From a checkpoint of a small segmentation model.
Model: 12M parameters, 48-pixel images, widths [96, 192, 384, 768].
Data: trained on rendered rooms with furniture, 72500 training examples, 21.2 epochs.
Rows from block 2 of a small segmentation model, named by matrix and row number. Each number is 500 + 25 x the weight over its row's rms, rounded and kept within 0 to 999. All counts start at 0. Numbers have three digits each.
After each channel's rows are labels from the 100 images, of 14976, where the channel reaches its highest value: "strongest on" is what is common among them. Only what is clearly more common there than usual is listed. The data: rendered rooms with furniture.
# conv: 3x3 conv (model.blocks.2.conv.weight, 192x96x3x3, each kernel summed), inputs 0-95

conv.84:517443475495500512485489505480527539501523508505495521481458494507484483495515513488508493536529489467483504449514485510490502505462499462543499478474545482516503529475493549493492441478514507534456497482458473517518524478486472490502556540473492550507499509454533508469531491524487516539
strongest on: dog; count: four

conv.29:471537480479443502479491481520516496482453486493487527491488496512476476522483478503470513510509469493489502493477506504507499463509489509474504503503516518467504531489507439479508474514519480489481531561500550505500477555470539479438503513476522495538507480477455519464518561471503479528
strongest on: flower; dog

conv.44:497498464535443503515470515547500542499493502508492509483533506505516494502497502483516502506487440492503477465522521487494527503524511474514498513464477487529501486525468508500468480527498433499470489466478531496512474456486514469480496495515487496527525460475480471572544505548456526507
strongest on: flower; largest object: flower

conv.49:496450471494481528485486476490517492500523505503521545508455476495493543510510524489501502483506472538495497504477468484500515474461492502464522504470480507508538518494488494527505483527509470477460500481536454495504498495479500571502534489466482488500450481492535456425541503474511454497
strongest on: lamp; count: four; largest object: lamp

conv.88:503460527513492490517504489475501489475500485474522491459499502525464511519512486521505525436497472527465508539455511464511473484552512493425526513495465500457481531487510520514465473459483525502508538539516485484489497478496508473443480496485504499502475478521495476451488488478532474521
strongest on: lamp

conv.99:536513528564486518537502500466539513458479470459509481489483525529494479518530493440480491480510471495500519470481498523491486473472458502481500490519488478486512499496523505505454496474522483511511515507468492476521530511504506511502480493568507473509535499493472494517523453471554554463
strongest on: lamp; largest object: lamp

conv.89:506456503491477483515538529478502497494480463485526515469496520519485509483499534534474479509547449444514503513472480488514531485532500539522497503491476522502549473510515492483530435500492509503443488485502487523495495490449501499489489547492501463519530514510435528475473508480463502484
strongest on: count: four; arch; largest object: arch

conv.17:510517461547500549520489526468489469535527461480461494520495518511493491549531487510465537457484516489488521475577475500516512531494529502511502462490486497477513495499502557487486526481487507492528516474501478514508517504506474492486461551507473541468503475538493503506543535491527502513
strongest on: lamp; trophy

conv.132:517516517502490473526514500480523483466465492501474508514509525533496498522521562544502486476528470510486562536510509495511474501477496518511509483531496529517541488497523497482452567437490491515485512507492515514506514521481513475448469470524536471504522503527463506486474490464506537455
strongest on: flower; robot; largest object: robot

conv.32:446487485500508508536536496503538526457501466512495538522511480520508469520499521494485491511488488532483499493538464513510459479467516499498503471525474491517521505497481508448504564465499488501535466519573487537512512481451503481507477516507477517493520500492525463461498480454503532465
strongest on: robot

conv.124:492527453501460530440519494489534500550501485449481508490482496507502522517507483470487437511502482513543471499459475505491491458463513482457509529514496473551484482490481534480498465533502492472466461478535467509519509493481510521524520478485505531509525489483500548502525488486468487481
strongest on: lamp

conv.141:523545523536486520492470544501447526539438523474498529489483498498518462490460518540502509453510487518493466527484537479503476486508468515498503526519483495503546515524481515514486440488494491498490539500458505503527503494493518468501513505536457497505499459560517482499473497474532498502
strongest on: count: four; dog

conv.12:504501510463494480478455513511468531528479482517475469533481498501501510527483479491493498486490503503531477539515494494501510507496453518473503487489515480480493506516511463494537525468461496493559453446496551533513537473538501545513481531485437471481490504484551497497541503511509492544
strongest on: window

conv.90:490528476431500473523512517497511494473489480457491528502494458520484524441541494495491482514516506492508530487480527516502486512512516548546510446495491494519517507511513497484496475524522469482569439524445511486515492532483493542503528464490509491491477491517499556483489518517497505477
strongest on: count: four

conv.24:505474518502464493478532567488523457474491515467529518471505478530514531510533498509477522512506491495461523487513519490491498484535478517501525457489491548544499507498546511535500486486485513521542450491516439469474535497463543487503521481504486494501459471501466493509517495491510480549
strongest on: lamp; robot; largest object: lamp; largest object: robot

conv.40:521474530507471493491519483459480480516499463518521525425466471497455513571484502492494468496514487538468483518525473507498524496522477520460472508498446517514528515505488505485523478477506438469516502512521522502517493485499512510493533499535454526475490486485541497460463506521514487511
strongest on: count: four; robot; arch

conv.134:505509521472456502502523499450464514475484544455516546488477472470503511500504480510510523482500462496508476507509524527495484506517458498518481457521532491476515541482470507493546506542504515463467470493478537520421464514476529541488523492498497485481475465500524464481481476490520497504
strongest on: robot; largest object: robot

conv.63:485515481466484466515522499545515497515509458492518513441530516480524492498480472490509466498522484498454480510518530494481505484486500499455517471485513499514498550502511464480537482488489529463446495488523501494494495504500469531482444464483477518476486504519488523554514490513420541481
strongest on: dog

conv.82:511514508506426511512498505530509519474501488463489464505500525515538464521491445505482496495520481471459502491452520516453493496522467494439516496477457491512503496489486474470507444490484479452451471496494488538474485467499504474476488527521468476517492477483497511496498539508489499549
strongest on: dog

conv.1:490477491498509474508476556516502481541501492500484508563492483531510481485519529520511480497420528447514500489488541510506486481509507522514489486528482523485511494499491507492493518545463494498488507458497486514486483531495472525509514468541469506464540522473523547562518512510448493528
strongest on: flower; largest object: flower

conv.48:489477507526480479481523555515497511488511514494509479500520512536486479538486497482480472515525483547455497568481495456480495486507483513534526523525495487489507523492507532527499510443536511529517524554464448520506521523503517542457517464536506508532488486556485503473516501494509504510
strongest on: lamp; trophy

conv.50:541488502514439503497512507525526453456464469479477482504528525575516502459500489510477528517500492523471539494472534523497498471493487511494515481488488504489516511531506501503506469435486505496514494514500501522510489508498525473514456437534492486515480514454455512451520514519492472517
strongest on: lamp; robot

conv.113:525503460467471491487502528520514464505486483511500494488532554521491506520495482508483531518474524466485492494516489512485506499527505509506504505489491472520514511473484548462503494504508496480458432535513476476456470537521509498487517473521518538506562469575506536552474512522471500491
strongest on: count: four; dog

conv.35:540489575470469444501547520505504500470490511513544543515502487527490515488544513492482490494498500520464527484539516476475460481510496509460515464520482474501529518514492502517506493483479495469498493509493520508467441526463499481465448477485541512482487514523491500480478462469536499496
strongest on: lamp

conv.152:550524479492515517506479511498431529520567496449481509530507521500549465498504483502528500498541528492480479491508493487495487461475495508481482506536465517496493466480495498526496521496482524462492485502525485515504495481453498525470462495498494538451516473508433483537509496451502491509
strongest on: lamp

conv.60:548511475487437495524515542488516533493495508465481490489499496553537510480483475480471496504500475497428518477511487495503487505498487554490523539504520472513492500428533480471483461498459496508499474478477501526508518534542480487488505513536466476534518472519498502525516534505498506474
strongest on: dog

conv.182:533475489499530517484433490500466513543487520466481486475525521452499461462486487518488489472491524514486449518516568510469525491509467521499504486483492521513472498489491543483489498520473485526491561485478477537503487488533481491492504490472448495471494465484455493532503497475528507478
strongest on: flower

conv.147:513480456509429491479509535492527479440510525492494491516515495514527561506527510509511536485510473501481503468498519473491511473467513495479478494515479459488509516483478493497502417445518503512502479490516466499514510489507509473477507502503549498516472497521447505440487500466484525509
strongest on: dog

conv.111:457505519464497539550510463470510497529499488493537539473499470470492513505499520513483561491535504506465470503501513498547496545557543497451502464507486526452504466464456510477501485477476535530519482497500514538472470497492506495492466499495509459504488509472476514470500492484512495506
strongest on: flower; sofa; count: four; largest object: sofa

conv.55:517470486559431525495511497520490507498482515475504489487492429526480490522535484483501492470493478487481485473453478504541469501541477503505495455515479516498496494465447515449512447501493481501490518496485509529499507518467506487466498501538476517474509510537497495453545512472531504513
strongest on: count: four; trophy; dog; largest object: trophy